Rows from block 12, named by matrix and row number. Each number is 500 + 40 x the weight over its row's rms, rounded and kept within 0 to 999. All counts start at 0. Numbers have three digits each. After the name is the row's rms in percent of the matrix's.
# convs1: 3x3 conv (model.blocks.12.convs.1.weight, 256x256x3x3, standardized in use), inputs 234-246, a 3x3 kernel for each
convs1.133 110:498521504548552561519515507475476469444448437472469422550497537513468485510521525469474496468453475530513513477492502455444464486485486465475485459486461473509494497500502493463494487479487491506523516532497541528548486538550506495495501512528442426453491483490508535532482478511503481503507492506476498518503510509510525493483498523473488498507440477
convs1.134 102:462436437463471432469492454530507427497507467535557464531507497519521472500534508533509415506469390546472416510526553475545547489544555468468474514490499474505537485478493513462520540516512475477430510468438497512502524547426569486448582509424513535583529524607475562606506487408500467456540469460552508492534515493495467475483504441507490495498461463
convs1.135 100:461471492496495500520502519511537475500494515504449458478467495484499515451467514556553546514479492480472464475472463485475473477503470500510501448473477494517496502481484494455481486503481481520495462465535462463493491535509510485543475461486502528498507520522532521535525529508544487497507496474508460462464467446485460453565557580473481492483482511
convs1.136 107:496478486468481480493457505460493487506498511516526545494492516508535549476485500486490492491492501490512542481481517526518538480492512485516522550517556538512522466453490534510547481476507536504476554505507464461494467490481501531492463468482572536534572546577520534563480467486489488489477489491466472477538517530441495484450431456530515509449448475
convs1.137 112:520537533536547533549536554472454485448459472489470448586560520522515457532521494570489401530506439532505412604547474583499475561532464510507532541527570521525550573543495560535465560548470548557488549519486515517475617546418582502388570481402567524468609552497566515502543465410520463427519459450554517429538484434532453424536501449541506446557515471
convs1.138 095:409469463426450442402420418511535508512488531488502515479462506457424458477507494493490508529487527494472543537489543466471520512465567491458500444480448453435474494490518432460481506462529410451519472495495505462542520527525490488554492505538544517598482474537525460612486491541517449504528494601515511557515444535498509523450436467458463503500448553
convs1.139 092:504552526505529520557537553423461468476497536506506546445520525483545566413522579507494505535500487529516543478476483465524506449473484527521497486463493493495478478522491475546559442463503518518525510500511488479489519503569525479549461477487534544512486537487537520534468406415470484465487476472510509513517496505489507465422429452455476508434444472
convs1.140 086:602616589604585597620581594477467517501530490496516517569538586542528571575544587540492480548499505494497516567592561529507533541552564543470478489539492477468449549491565487491531489497548471492532533466471465441501528493512491463510485439543509506513492491509480515496457450487505491500477502505508474414508439466453457457390448467436472458427471498
convs1.141 097:561591507552566539520508485515465503513482476531478475434415422546521522518512533564509505499495490542478479498459402472457458485476477534531509517483486494523461405461427443418458491451465450469451455464422479440423513485458541454461510487493567538477533536467479471480542497475529510480543475474466457407463451453479462444530476482480467490476467464
convs1.142 092:497522537544574562572555568452442382461465437492468461521544584468494550478528534494497482516487476481493450544512562509514513531500525519504498501531470538510505538570572627583608596561597536517592542549619529531564506520527544512524515517488436479485457458472453456457434469492440480500473475511482455527530497521478445452451482495496476546475483526
convs1.143 108:403441423540543515500531529482520513522514501488508508475479522475498511490476511454497459517539524488465507477522495475514505473460506464453502487503483539504464523539579500514503460460475422445464492483540533506508513467487510537555521527491436460496580500502578522503446439425514472480504471466502484460531541523498462412477460476432413461411444449
convs1.144 099:462475463486460453496475511500466489499483480459502510475494488522475524528509533478456449510499476496527519529521527507519489506474491453457502526497507440495500448470474542508542442436497494453475507494460478518506453497490518484469499491538566584577563558584514543509455432423474509460465530468455474470519508520489530505436476429524539541482481501
convs1.145 098:553528585557543562578587587483447469474445461475461444456466464452488509470504475518500513488522548511519516498449452512502527478514516561551519549536517542520536427440445460479461444444433464487500482445474476494471486518520535530550513541500501483491542546498529504543419415414419421440460479473465487463472510476507508531389434406439400414467387436
convs1.146 105:485524545543580531502540558442467442473461473447459491440518545394460483401464497499490477503526484494472481432496502469488484473481497520528541491525540491485509485439456446457429491428437505503599520496538547531563465513491480476509472460461508527607523518580513496500405453559442509545481468534454478517482470543487469527472478558451405491462456490
convs1.147 101:464507519532551552500531560528472468505453484439464485501478560486467550509511508516543545509500531498517506455473490453471561431477507479495476476486491500492505454420455445428484491461542511473500504499498478495495524536531467457536502502524468476444495457473500480444552514494509503512512482496524528520509474517540543542526481516492452494505460510
convs1.148 093:563520528535509518548532515488448475491465491479435475536577483517532457554510444504495518504519527524496520540570512536569507510528458526507471522509512505483507543533443537524467539519473573500480520503475527535518480541526522546488558568486543542436543517440565537458485454440481493465504481459539507485510496485525507488564490469504466434486466437
convs1.149 114:465504499558546556514518542570522495504502499506478473541517531467514514492499505561524514544536551511545534494540542489520494498508549513507511490466473515483437558528526543467517517481532472487466523483521518466549519534489509518504519505536489497554483530579503552572531534519479514510494531490528515490511475498546538541575550589484442477492473484
convs1.150 105:586552556565540541572561566493444429498464461487510444493499476492509509464494520519491494537515488536486505541521483499494515488493494460488513480502532502509536479505516415476519410430516514486506498482532508498544483495505526509510512508499574517533530479536512471492499466465537499498506505516495491515489501521489503545445498523436463531442485527
convs1.151 100:514513540494550540502486537531517525482515476536506503477495550495458538499473532497502530498514516487512474503494526469462487484501508529507473477470416466489448512477483490510445496486441488480454479477471467494495482506536480521535464452471506496512498480526517504474460468512467484491463456451508502476474504532518484513408432456479481462501463387
convs1.152 104:570593580613616614636649622527533531519535529531530508562533548514513549537519582460462451459482448459492463504496545472451528462486516555565565496494527534496518518540517505516516516481528471410430459483464480447436448450439471467430468487471465481477506509474515507504489467462484468451484452456461449430429433454434481446488492449496502455514456488
convs1.153 096:528544559488505561522522530532529493521548525523508503532565615470492568499518566542469490520469539483493494551557598484523507538560528558581508551590498548562537522531496510539477523523471423423482373491496398458525554523568576478538500510518522578604531568598521568573481475524470517548461523539466461526409491520433446463493510537495530467479496491
convs1.154 099:484502540482473524521497551485483530451471508480456503474482538484536560474535557504501528506522547526530529464479529518520485471497523508503460506517490525490499504497435559490453532517451505462496507427512517495460512514507550511538524471518492487489482506482502463461490521489474480502463462516509452476463457460470476455528492502487457447546501486
convs1.155 101:562558578551555544570565573478472497483483529520466509516493503528511481512507552473519470551543476528513520523498487491463473459451484491474490480486467441452458489517515475489539434473505511467489569495531527517516499473466508490487484495476516490523491488497502499483509487480530515520500514518452475510511475477492501509495502534526500537494503531
convs1.156 096:481425457473429457509472493469484519503481506463458526548558591533539506579531513490459506497511452517462493578597585482508493550563532426435450459428425406446459485486484478499538477510500434434441492503469378468446461510472480475459428461477483469478478475538491467473497510484505495505485481495463475495450482457494459465524523502513485510504537536
convs1.157 101:541505526542510510497484488461450490451465459451456487515494472526522501504489466480499413469504516459477475553502473512496483517470513500473463533483464502469481541464515473464436481499476565505551510462515492470464506529445484477474485471477539526533499469494509471472481466404446479432469488436540482452552477492522508484483432484460417463457432462
convs1.158 107:524517538559560541550544523452462481496494439492484453549536474545509489519481455519510492543503493513480459504485436540483449516472478481503474511522500493513476505468455527490492537471447511486466581557554543508546508522467554496476524460427527515489536535509517498473505509489546511491519490473492498511536479481481451444529514512506472526498485494
convs1.159 106:501511520496493509504538530509525545481524506481524550449500539451544541485521540480511542493524537499527554472464460486553488459507471554509530519497527501493528502511528478535549436475566502513500433485493465499509490529543482549540469530559496539487513545494489514511405440436441413444427478477511475440523449461500468439437428469403472510399492521
convs1.160 105:461497545465501528483499545508449505498509489499509507545508501602539506567522494556578551507505573547512555631564607572561544566550498502448501475512523511522497441473498505513424525497451496495508484514491501472431581554568500503569523540528520527565496515492557537534496532523479539550481481478548577584543502551569533541462510448447504483499466447
convs1.161 095:552564514523538543502504445506495513513466511462463499516502511555525495554532542482537532515494518455502502494516517515468487505495472519499513476489463481487489492490548492516512477485518547497522467461459493485481456459511492470457493510480497504510481457506540501497549547530536495531521513482549485526492469434506436482557537598569551564534495508
convs1.162 092:628576594586571567529534542460453490470462504480504529541476480540476458534499417436464496375441471413411473499484508521515513533507521512512534475489503497526554507535574494493496491516513496499535452483481451505486450484459443466433400412448475509533437485494425480519417458491439449472442459494468486497490490520472509563486502511465493532512512536
convs1.163 099:490505503453497509452458416504507566472529551533556580561544555508514488561513501504496554464501550484512513528531530488509468530496473456506494448512541449481498563542589549483529556495554463511484530449539491487522547506539474480545481486516458442416483486408487495430464473503500476526508520571429440473440449447460458476547511546496512541514490554
convs1.164 094:554534515549578545568576586548552536545538565559567558504525533555501569522518533478490530527518552533551557543520523558499523476488477532504504538550530529540528526546549528579566520507531508533516495504563506491539398447485419481528429457528472448408449402444443475426540470470516513487547511512487489450481484477502485508433460482462461509445466545
convs1.165 084:440456416494467510472557538499508530525534520544561546546539557554515556487504520449452465482470483468473460517522570514562525524501490488513426529546481514508489533538529524487514505504512536493519507491509564488550532456535492498507513458498484473436479434473516471442483462450416456430461464422429397440485444449501434488512474466564514473574491512
convs1.166 101:599598623625611598627642646548544543538565572541525523495477463509517501500491504452471472474462456489487480452441445462466461462483476535546545525576563490533525547552527565566572548541530528535548542555553546537547461424444448461406455458457475461502462492506480462472372423383371427423403421427425446425435412460432426446552515526504543536504509546
convs1.167 096:519563543553534520492526525341438447460462492451480449580561560526511495494407454476466474502472477538481494542483561546514533519449487459454483449478459475498474499530546426447458487446493503503505513514493506531488507473501516519501463482511468450386518519539535560491415433457480464427480460464491474486546529497518493479432450469395474440413431458
convs1.168 082:594560566560491537517568491498491510492513487466482443492507433486521479500518464526523526488497496477492511425532462456482447475494499497587597498461538549536551454488475438531401401464456456475487429463445426467496497492487557529517526507565477477514462479518499543527470521483517501504469483517472488552493515489543538507424448408435438452480465443
convs1.169 099:509486518512517489443472453526530568506533554495510467494546513479478499463487478480473497517520492516532432539481532489448493498467487554551547505507525548551538573529544519491505500512501574563539557535529545554553511510485494480454501469481557546512557500534592561533528528519536562522514509493520495524531496496525508494519485534555555545463480487
convs1.170 095:595554576625598622627625630539499471534526503524510502478505474480507491437482442439460440486522471486495502371420419438459454396437435508498491501522526515509506550535567566541529578558542538537575519518504539520571400430415487488455482481461509497544483508514470494448522496505517511497544515520431457441446444417501459456588555589512530521539525538
convs1.171 096:463464475518482491538511513497510457486509468471536481537568503511469456526502510511487535499504524556507499511499520526538495511490492466532543459537471450492508544519510513514539525557528500496500477482494515525525548501505538479481538505509501508517479487479438502514451458449481506496526518513535520512491482513502501517524497514507502504578511521
convs1.172 098:552550571565551520566577574527527522464520528460494482536551618568595609543554561439504502458519538471498530524571635593595617565572584521530508494466502554517558567579544512519507565539512500514519513531471544516512500509506496542541477493510418448428467487457471460502455478451455483472459473458499497485493503478510476489535518466500547477557535482
convs1.173 102:383380421470491495511529541499512487512508517510487499501487519498500544556540564535539575529536525549563538508516519510515516481499491473466446450437462439454471512501518497484498512488482541496533510499486513515550544538572530509537509547542479500518487493471469447437483486526492514550510538549584581561510503553513493541468487526462474482508487517
convs1.174 094:495464499512478518528499534489522530519478545545544524500477501484451475489448419490473500519475502515506515518491482442467490501456457478490448442470473449445421540510536488461458474462510499503503490527524501481505463477487507497490436468530506513519467532496453500496524534517496481504509494474491487472470478478477462472561552588543481493525517489
convs1.175 094:489488535515528527516516532476502465498489479500484465511490505488521475529529518454471458497470501473492517509480530523517507505541520504520520462467479425451515506505492526516500516496482465517492484528474456498509448437484475509475500518516454516538422505495497527522414448453439458430500480464440475531443476494466455546422448412429504423460445406
convs1.176 095:506505498542554520491489472450459474466450444498481489502510457494496467560517479535493515473475515559484485530483442493487488556523511491477490477466448482493454476519504455448456463452475437457433448451386452439442570529535526471491560530526484455424461475440516484453450443440448441419468483444511457455526445448495496484457450504453440422417406415
convs1.177 087:574570543615553519618624612545494488549506520525476502544513488564478488533524505508512522511486499499501550618594600536543597498538596515564607487484492471490481465555513527551535516502505572507531528509476495498487472473495507492550542500517570517632458493483453508496500495555497511505510484503546541592486482563493536528462486506506453501529513520
convs1.178 096:469471447488490457478465504412432523484506497456530540498521497470476484445520529370448459419516548442485534575516526470453483437519516495462498476481510482529486484499484512481458554503493451464473438495504439513505463489507507523530461490513507503515434456489431493535507539573502525597485510581472475535456495503467504553466474487512519503485515528
convs1.179 101:529533522524556512549518533425426431452467463426488468470541532495517546453484503426472460413466414437454428513512521527532524473472483496529505530581520502527500459436487511541558490521574480487473528554494512547515476497506493506496461473464513473439555526488555534558393445374404483434453472473491517485480531472478494467473429448466480505455485505
convs1.180 102:562517553564545542517503539463478469476473488464484485496509511485519504439438436502524534534526520499545526423457434481524521480466494542523559560519554544519500476468440544510557560556590467446447593553571540519509504505504533533507484506518525504494541483478554526532434470453495517486465486480442450453483508474480469458420440433473444455446429445
convs1.181 103:517475473513501488522526517428387443413421442441487486552493511497497496493488470562552550517459525543550510576545518552496515509495509480479486495459468487467454457461470461495431498469449557513524532475489531525508627594575547530501561569599603584560587542566561594570553533494484475429510487503590565513521504478510497517449428433420413407457435461
convs1.182 093:460518469465502459491495466423459495481493517544516548581532544538503521551541518464493449530503534475483513568512562545538553488498519451501515476494480454499513501503531473501507504509510429460504459481492441455481513535518518547546504528541467475557489524586462543602407424452436469483473469486335386512388423498418428506418458459455468460489472456
convs1.183 099:362387363420432437449427418441481472470451479520503569559564584521512509521565509573538565472503486521526491612581574522493501547531526444468415439459447457458438521483444477511478481479491449454430479454421478477457601594608529516510526512516585588555555515504567526512592558549548482467565528520573563599531516496557532492532529464493499467468461480
convs1.184 102:455447472481519482509497489565555559441442529465487514463487471507497438471458449528478489481485476513500510519534477532600538491485504448499538450482545468510515460504556446493546490530580483493481486492507492499517514515479493458494502517534438498474517535504523506473502517506484483527475492534485484489508550500501535538493506532410428484494542570
convs1.185 095:425484528487510569467518528536529507508502473494517501486470458475509447526510496511519537494454475539513478484473456554518498499497521491514503528488518532509557463489521421437430484487493510493467496508532595564521513475506528501535571531499476518533560517555510563549505489503486490479513455445466459458497534474486520486474487535467439430465469464
convs1.186 108:464438460478474481483484485443455434428462430456473473533541525538533505504487484408420426419435447445473466557557564565522575543516516392428427417431456449458476441450468447448468479459450426402393478465432494499495447459459467474436465455458620558608575573595563557604392448426394411411438440442502528521457507510468495489388413386383419396465456482
convs1.187 092:490455476451447463506477466627578558557530519584532520396447404454475478442443460512540512520476512513531524499519475481550509506535486560545549513496459525526475506525512509493461492528519498481512481456482485510507445481471493513486509510474541488499475489477542528497551520486563460506589550541488491473513490485513514504528537572539476522595545524
convs1.188 101:476507476507515527499515515468470434526501496497479470518496522473482499528519505589572601548522588552552571492491502453473463438444492475473523537519508500523516486481485498486470480483507637589617521510529529515530588578628526524557559591582439480478463512521513500493463481509443455494459449469554594607509486570518534556482484473473453446500490488
convs1.189 104:508502480510507491502473456567572569579583594575551565468487501504521489496500533524527531518525541537534551520491506478502495456506501492512514476482486489482492520491484481472443512508454501506522496450462475504507541455505517505489534504544512504497495472470476450456556534562578560565575547553455446474458479491464450481560568549548540549542493534
convs1.190 089:505461484509521513513548506434435472430443478440468472508479499545557508525512467390403416444438441455428416501499523477523545495502507456484517496479499481484513507491478467462447486483465381377379437467406506482448465461437460466414509472410525522513470506479490518495328367412330383393394439439430390467408428483465476472435424439411417398507473441
convs1.191 087:480477484551559529586562582557583597507490534507480465404395372421505406381457433492518540502507526491437471435489411471481457445465475483512468486481463533530502545508449508492474531497499489490486502472404510481468400425412400424409492455408466502491524519487525512507528553578489513508456454506505494517451430445458470463581528582505513535516513550
convs1.192 102:629598610645612586657601606509474464506506463539517502489526479477511479473517486420455459483517489470484487564560559495527542533501528543533566520524554536540557506509499461495501495492508430454461453479498459482512445453467457487485438470467643587658542508590559522601429447420458484443480510465512501509507513513486485504476473426485491446496471481
convs1.193 109:590567561585530575594571589467483476454486480477471478404432431444471409389420439519515498526510524514498486443470429464558505449485475554542543538529554547572554467471453495552504481519524503495472517534460516516413512492449458479457452457487476440464500505419489523442452454431447519489466483459508532556486548512515536500482508482470487447494501454
convs1.194 108:488468507470504471444462465477522544473516537462503486474507510460463473413454450448517525447498502457482490488524537470507522460498487531547520538506518477512527459492500502507537496553551434477472513504524468486501469517544491529541498524545505507524485531500472534507479516549479519526469480508417497530451467541435494485502528540505494526546552510
convs1.195 103:446429412426398403413420392518526454548530455525496463445464472464455494456472473414442403497490443505473432531543548533499542513542526484507521461450504534495530481528520502506455514514498498527531496529522538518536455456437469487468486500471657635699571532594592577579461451446518520492511511501508493473529499483510517509497502479487537474495512496
convs1.196 106:564512535508509496501495495447437454456447409450444454512546607543547565507506546463526522423480438506518503485534506537558583517540561492496468505495471482493480436422470522516527485493520471446451498512476481509468452492514442496473486496500435426457486494475523515541529515569507518518508493536484489526489499509469491531440433490501566510494514499
convs1.197 095:516508493496545465545494480495509535534504547458490558469436398497490484506496501484497501475473521442476550494479485532491481498505539417443478456465488432458513467517528490467455490504491450480497447492456459493520503486503505466491459470509440524573539549587525569609498504511488528546473514525446479468494499502492542518434431496485497498452459509
convs1.198 104:460477430443422406391442391554503470540438438534471453532518514520509475566568553529475462543487470527517475513506470479502470506517514408419453474453423456445445474505503546479467512497495530458539520464515545492501554526489519503487512531502602590567561545552566562529600478500570494478574506501542464466537500474549503476503494486498456483457444466
convs1.199 098:570537555583582575559547556417440456486470485486487472546502585534459564520510563442461532410488517454471488525491517511495494492480548443482416440489434432439447483461409415414443474444441478493542501497513495486532458465548469483540429473549519515526507536524488512550443450491451473498459491530484476525496507536462498534443419430427475457444448447
convs1.200 112:400394389407401395347390384565562545554544537515521526473460438464460458472459487507517486525482464525518491442423443485474486484504501472485480467463486438462480512514545528511516504507519477463490490518465510505536479439484499464477472489523437491455421462477449462486555555510571541502552546533466437407450457449428482462557558571514508556474519522
convs1.201 101:508528523572544545550547526521507529499457459459491475446432404488469421478475438502486444495464459517478468479442391485512433472481488540584556515505543502534524510486477517478481465480491491550556543505492528511500487498454518495479500517505569562543576592556549563570483461437453460455497488517444475483488510522490483490485488513509461438490483469
convs1.202 103:428417417470453461490478479520531511516535519562506500425439455473483492487481536491556497524524531520492528407457462431475500482489521456455411452437415451441422524506477487463458514474466488468452493465486476466489517492524527520531500480527460467492495477511505523564498519521506522528511514490456488511445465488459462499464451420479482477531500484
convs1.203 098:543564523516522549538531581503533548513527526556512544563513522460450474509504518509468545487445539495503568511491496472506510469495513480490464472465475467465448468462467475467458464450468510490516447458502478491513478468513503455517480504561541557524467508508448522512446471492473429473472484498431408462373437501457471508496493474466451486462461463
convs1.204 102:577596574595608612582573579505525518511515581524521540513527552488510550466536606514474468501498509457524510507484505471519525499530564533508502538500496524516511531509496523544524504513553489446428500493515483469512408441480435465495456498498479486425506469443495483464514513528536488538546517528467442473497488487474495490503510537511546512509538560
convs1.205 104:550557571538537569509578588472496530480472499477490476470466469483485468523503517526494546496503522520506525459461412463460425496458489523515534501495512497490505535502551529504533517517534513503540507504477509500520502494518509497512527527538422424377397437420484481486439474469521494497479489499495475498467440502480490518524513548532518541565538544
convs1.206 106:521549546572578559493495509535523512489472454526491487566511529515480514502504493451463437508479419504516473546530516496456461544525535515519502451474456507517524560508507499451447506503486520511525494500456480470466417458492478453437491505445531523509498502501506519525514489509509508506528550544475509527458468502504516509528514525488482495494493484
convs1.207 100:444465485485483485453469420554536527511562531527539527503468442543523526505489497487469455506465481518454486562521493521543531514514514463466469471485455447460469553538517576536543543507519460467464484479477516490531480476505506493491514538504521516502493503475486494476539522487477488467514524501502469435483506448509532495483502473494498498474509515
convs1.208 108:491516497484483507528547524581536577526502536548515512452417392452477415466478469564536527520479527539518508437430438437428418468477455531518528519498500469528539545493466507526534511547555500498499475519526499520545505484457520489529506518514521528519488512534509502536524509479534507503521511491444459477468501476449508497537528513501500495455470497
convs1.209 091:510477491532496501571567545526525500519534515543509479486494517473505568499508555548560579544517547567516535546497545467469520489511527446459412455443416402476475498517489513502500514504526468462448464447497473477486516528533491513505533494519488481445458467477475453438530535525514497492467511520545524521463480528471487510481439450460481475491517505
convs1.210 113:480502475504483484509515518480464459510486481498465467503508493483516470492478440435455473476472478498489479582574561555555567557530518547535564533530575517517537530511525511514497516504530464498525480496490478492467481513528509520524510511523496479497511497500488510509436454413472462476448466450511544528520520533515516542451432444458428449463456473
convs1.211 108:509494528460498519501489521493510475476480491452500502649617531629525467623549461533495403499480425485495468618553488591569480587543456534503525498495556473509563498464439488451453499483482522493496514500487523476468574531401543520408537506438445426454448439436491496499543530488539528495487472484478547534455561519454508518550456483541487489535494480
convs1.212 103:517498492486503516557528509450438439508473464491509484514519583517543597547551587403489459468458447452446425543543568533555570494529525493521523527508514538502510567509566530495529531514523470486504511486523486485490447458480504483504486467482499498463457496484443438464476502502507487544435448481482466464472464490457443488554537558495491536524513564
convs1.213 098:531552509523544537529545519423464476492464487534503494478472484454469463440446455486508494448501479444449464439503492468481497477472496575539570551554537536537514484506526528553510581564574542571547529528513547517507482486485464466495476464447447513482472457476487482520396390451452417430400458456504513485509514488504519495470511510532551531523537545
convs1.214 110:547544505520515482543539526461452472421424421422446468498488482514502496487476472512510488528478459493437507479493466496554538524542529491472485459512489476505489517512501474465507471506529433488456465456468498515476543553533526500478527470508506510486529509513497515504469476470507464436494510451494490482508527532509559453519488508452445452507507510
convs1.215 115:473449469512493498494493489481468461461480484486490518461524538518515567501550569474500483463481498427486496455484472432478505476519540429423436411436449458485482500498509448489477451451481480497505439467462442451452463483508449518511444510510478475467497514466546534500446466449461462480481478476476455461474444452446467486515512509509522539478495533
convs1.216 120:529523511509497497551508501432465475467467485455462496635546482577515478579528517539481418541494470517492445551506428566515456574552519330460501361440484393449482470469482433473492473480494488494487441476494442460488577515396569524446537488417476519500457488473471481522467458425512488456506496516499473468477490517466499522428462463427464470436458471
convs1.217 109:486466493460499496425390439445484468451452502417477495467420422503424402530432408468502522512519568448430496421437409482495426500489421373391355402438410398447441498453430496470481487472477484462481503475514503487493423457502472487495484481468469519485468493498511513494441492539451470506457486498423466506461477497454515511536494546500511534491496515
convs1.218 117:518482516469464493489477518474518480450482474445459481579598442576580438559565411505511514476498525484516531543543485542548502550526456507470488502483467518505490549510477573562484529513438482489468504545496492508511519502478523512521525531542486510488496529470518535509580575441547543434545524456519571509500554479517556493553513494485466392494506405
convs1.219 089:441453426453441453471458455515521518490489552498558568549499514544509520543498522498414510553477507546447467559535545527489546572544558409420417420455408407446444533527546477487466502475513439430462454504461469471443485467460521492494510464512498514517450505496521510532498509529501505515508454498510459528464448520481454505470503518469490508485503506
convs1.220 105:534555520503539521489456491527522494532517518506479523514535434489549487543482478469474473479498414471439451587543544586555553576572543508534544525479511547504537475509513459481465453459467449464413445492424477455478460440407488480489475422479591565569546556572602576605496503448535516505511491463497469492506517510549548456476525485459495491498504469
convs1.221 092:480464452465482449464432428520506498463497528426465493484489498491429527451436482475499515484507498447484514526512524548510514550524513431396366439430405424470456462457398439427442408440455449456449430454474413445457510442515469516488460453488511495503477536502527502485459497526484452474455439475485531548509512542476516517450462459454475413374447424
convs1.222 101:480521528498527533508566533491490458487525487503503481594536559507482507578537523601494525534500521562515474521503482494487471471506471432492484442466464446496441531515491502489511503518520498517531509499558513529571592494448543497462556498460433439445483479454466488470514496484509472489559517521536496496548487538502497516534520517541556515542543545
convs1.223 094:510441496441436454442468450555553505543504506521516490538505561515563555524536558509519469498472476503501535535558609605548566580553569527504527502481486485457496628569597596506515552486510455511506463456453509465477486489504504507480513487497497514459533540474470473499506482469518505497518520512496471491497525552524522544504489504546517484503512508
convs1.224 096:497435441492478443543489489505473515498434459465500437465512547439502517495458529408502544440443532437436503474487520440484519453511520507497457486453447528500472534515477478431452509457460513512467516499497531501513437498519422483529446437522485489434518518455544508465425495430452450488466490457428461464403496501469465435507484531423425487453457489
convs1.225 097:598596613569574606605644615490498532474517539528545550416480456501517512479448489457450487527518532485499512431495446462466411480457468472513487452484497434428468430458469450444449505479469493450494463482453493478514393431453464505501454482488463462459444431455455454444400392435428471454475514503383402415450506508493471507499506491476478483512476479
convs1.226 095:514488477515518497530498472516454500501517507530463530382443508415422464406422495408451534462460503475477503421511503445483522460457482537499459478463452526490476480461539454391493474457515504520524468473505489447537417422553470481494446439456548533457522517474488524474473460473507471476473472498475442459461439441493494483478454517472412470468433485
convs1.227 094:547563554569555593578586604522502487489484471509459476544505515521517468465489491544488475532481468533454466521525515503479486484504487564558545525549518536546523521493496504497494475493472478459413474469413461470420575511498544516511499515489484488501456474511473506538463447411492439439463439426482454423492487445468472412485482491472430415388371390
convs1.228 099:488504477520521488505492499451483513487494494456470516505446463489508475482494483493526585489488581452489552477515494467484460467489456469475507481469465508486495458494546462459474465478516455494493501466492474446492453516573430466568445505530427458431475505496464473495452483500467488532495444532493498546484467506483447510528507578490470537500479499
convs1.229 100:498488488516512518517508491485502529540536536486495510507502525484496528480489510489498523490481524498505505519526540494517508469499479502480499527478503537526518526528526536528547505502502540505519521476525539518545516528545499521516472474442545517536531520545522520525528538572553501537527513532556544553539550542523507515511477507465484499474443455
convs1.230 100:511499517539461523557518504435432427457438437431439485519471479494465476484475476470501471471489447491527517504494500456464472468477507482504543475519504458473494517556553439442460422398443486512487503487502470472464505555485493517479481493501471485493463471503424478494412422428415420430436482510455466476486515540511495524480437469399413424370377390
convs1.231 086:434496482500494506532488505451450475451457468472498466440492436570476508547530517485468425459465453459437450498488464533480497588535561545542510488502538539546542466517523490487523540523557523527507568540497529486507486505413502484430453500461522512509509504475528525499468472482487460454495490473521511470521489463467519500407427438447455464438499472
convs1.232 106:450454478470502473457448446460493486450486497502469514468470421447485486454464443418446469482491498464481501505531532511520512531516513522511509472491508515514534513526558449445484521457514487486468499497488511505498477485484524540504490471464547573517561489510534569539414447398429464441411414446486507501518525508508498541450479525450486473472476461
convs1.233 112:499509538492462486541521527539559509560548514540531547455456526446469498428427450473498532510521547512503490476527507490520499487483474511536494503531549502547565503547556480551565521552564474511528455529512455496515430498496461526533481490495487540518502536559471494507460490529499541539525511510444469480465503517467511519519493563481529528545556582
convs1.234 098:489480480478467456396478493502457467502439494505458522409424504412466509429482563414425456517502497448456488406441439405483461468482503453485441496471458458451454481461507464465447472437453528436507515459512503488487463458458454479472496483505462459454506473479492478441500501525502503531514520527483441469528486492483448505540492546497459511466477492
convs1.235 094:497506533440475509411460483534491457473492504519527515460447436483474467506495434479456408488491447492496468520418436519473436505537454516558541533513531571547567560536519540496493513515463496430423508476492487478485514476381552488454533501464497533498568563528521531547445389370437432424456466412490425417509507459484535477444411459462427441447417427
convs1.236 093:469462458486478434523511476527488501473504545466531493435381436387413382387362403492504527485495549533461511466462424449456460435434454483479461500483452484514500422450478464472454499460463494497533491515537508486528474454468449449494475427491530528459492474486474477492505528567563499540549522545517511548564488543486518538531517539522510501543527513
convs1.237 101:550562541561556558588553568503496519507477507504511490517494530498529486473514513499514514502513533496496521439501451493476468435495479423480451467467458461454457497486515481474457518521524445460469456458496459466482453450474484473511455474499477501473466489462446452497436475486483501492476481475386421421410441454409449445473490471484467506523519538
convs1.238 108:517556532516509531478525502459460478486496492476474498572541599558533512570542499482475496517506487454463455597605632574527569541546533520516516510486486520510486524529521502499469528537513486477470487502495497480507463490477490482465490480399467502501472459457469457462529493527516462505520511515452475533437460494470475485542548534563511536566546520
convs1.239 116:513500503511506493495484493448450481420456432417445446485472459461448434442436421468470459426444460421437452560509529526520523503500487527528545541543514524509516485483468505505478511491509524522515524516553521527546499483470466473470476473466561569585549550577524560543492493486473510486442470475556560560525522541506519550456444450459442403429450391
convs1.240 112:571562563553550587568575576601590525578567510576555470567534437538514449550489397523516491552519527530511489529511493522518505523496442513528550522499500553504543607599558558563532575612535476501502499511522466502511535496476548537488540473469494501474494470446502516487517526449538541471542506447511520466504526476495494485519541496513561529536560521
convs1.241 105:408420412419431417453475448589603577544498540544568544421453499453478541458470500538539553535547572477512518476462488461458465491500494438396409444418412444468428502526491457454484488499501440432457456476467401458453463478523501491532477480502489488483498472462480488472559546545527516496507527529506483498492474487485488495494494475501474459491473483
convs1.242 097:455434437416435435497458461429468426406454438455471464453481542429450488466479471507505523403450479443462507457468485486504479476520514438436429481466478465498477431441421485519499481486503473473497479479509480475531502520577438497535488516527521437487513513493539519489458469525402400479484451495490502512453493492520490474459461484517510514468515527
convs1.243 101:522491472501512502475480479568561552530525537497531542450460397473483420458465430428441438489478451444431472489480460488492448506477440560549540529530524548542582587569600517500513505534540471468503489488469478473490446436471493489460475434467558559519544549522508492486396410423444443439453449436476443410507458448543514490453470503432445460487460494
convs1.244 096:547565562528533522534529519465482483438474424444428460516492513487428478512494523501551500489508477496487465513512510455434445468450481527519526518539506470512488491494488440454458431470442455464451405423422477485442458511500446461432499523490473470490504469469480502493503532502443477441425423426496515542442448442423469444476478468466466479490478462
convs1.245 097:473482500518521564495529535535508548523547489538504546456500537512512579460537599483489523453438554490500554467502492469555528478496532571524573511483530496532551484496521474487441474457529497499507478492499503486537500465533485471525487478555528502447502498459508422456529520467495495466519523465473496499421493479470493477509473521485434440510464473
convs1.246 092:596549553526551511489462493498534491481495469508532498468445436434463485472520462510486534512518464493501490457470445461482438534520511534553550564530503516533480511508541532498490483502496503516530451459468478439455475493502484514473509500490499512479514523456458473501543541552511498475517507491501490483461470423508479443499522538499489527482450415
convs1.247 113:545519493547515531574535544518480475511459487477472494495472463501460425505438441517507514509498517540519505497462442518453420528459451571525496543494494559553499561526490474491500499483480562529507552486484567504503500520499520486492497503493538493418507493435523468458531466451519483465538481457542481442536482441576517478515498478437450503468481511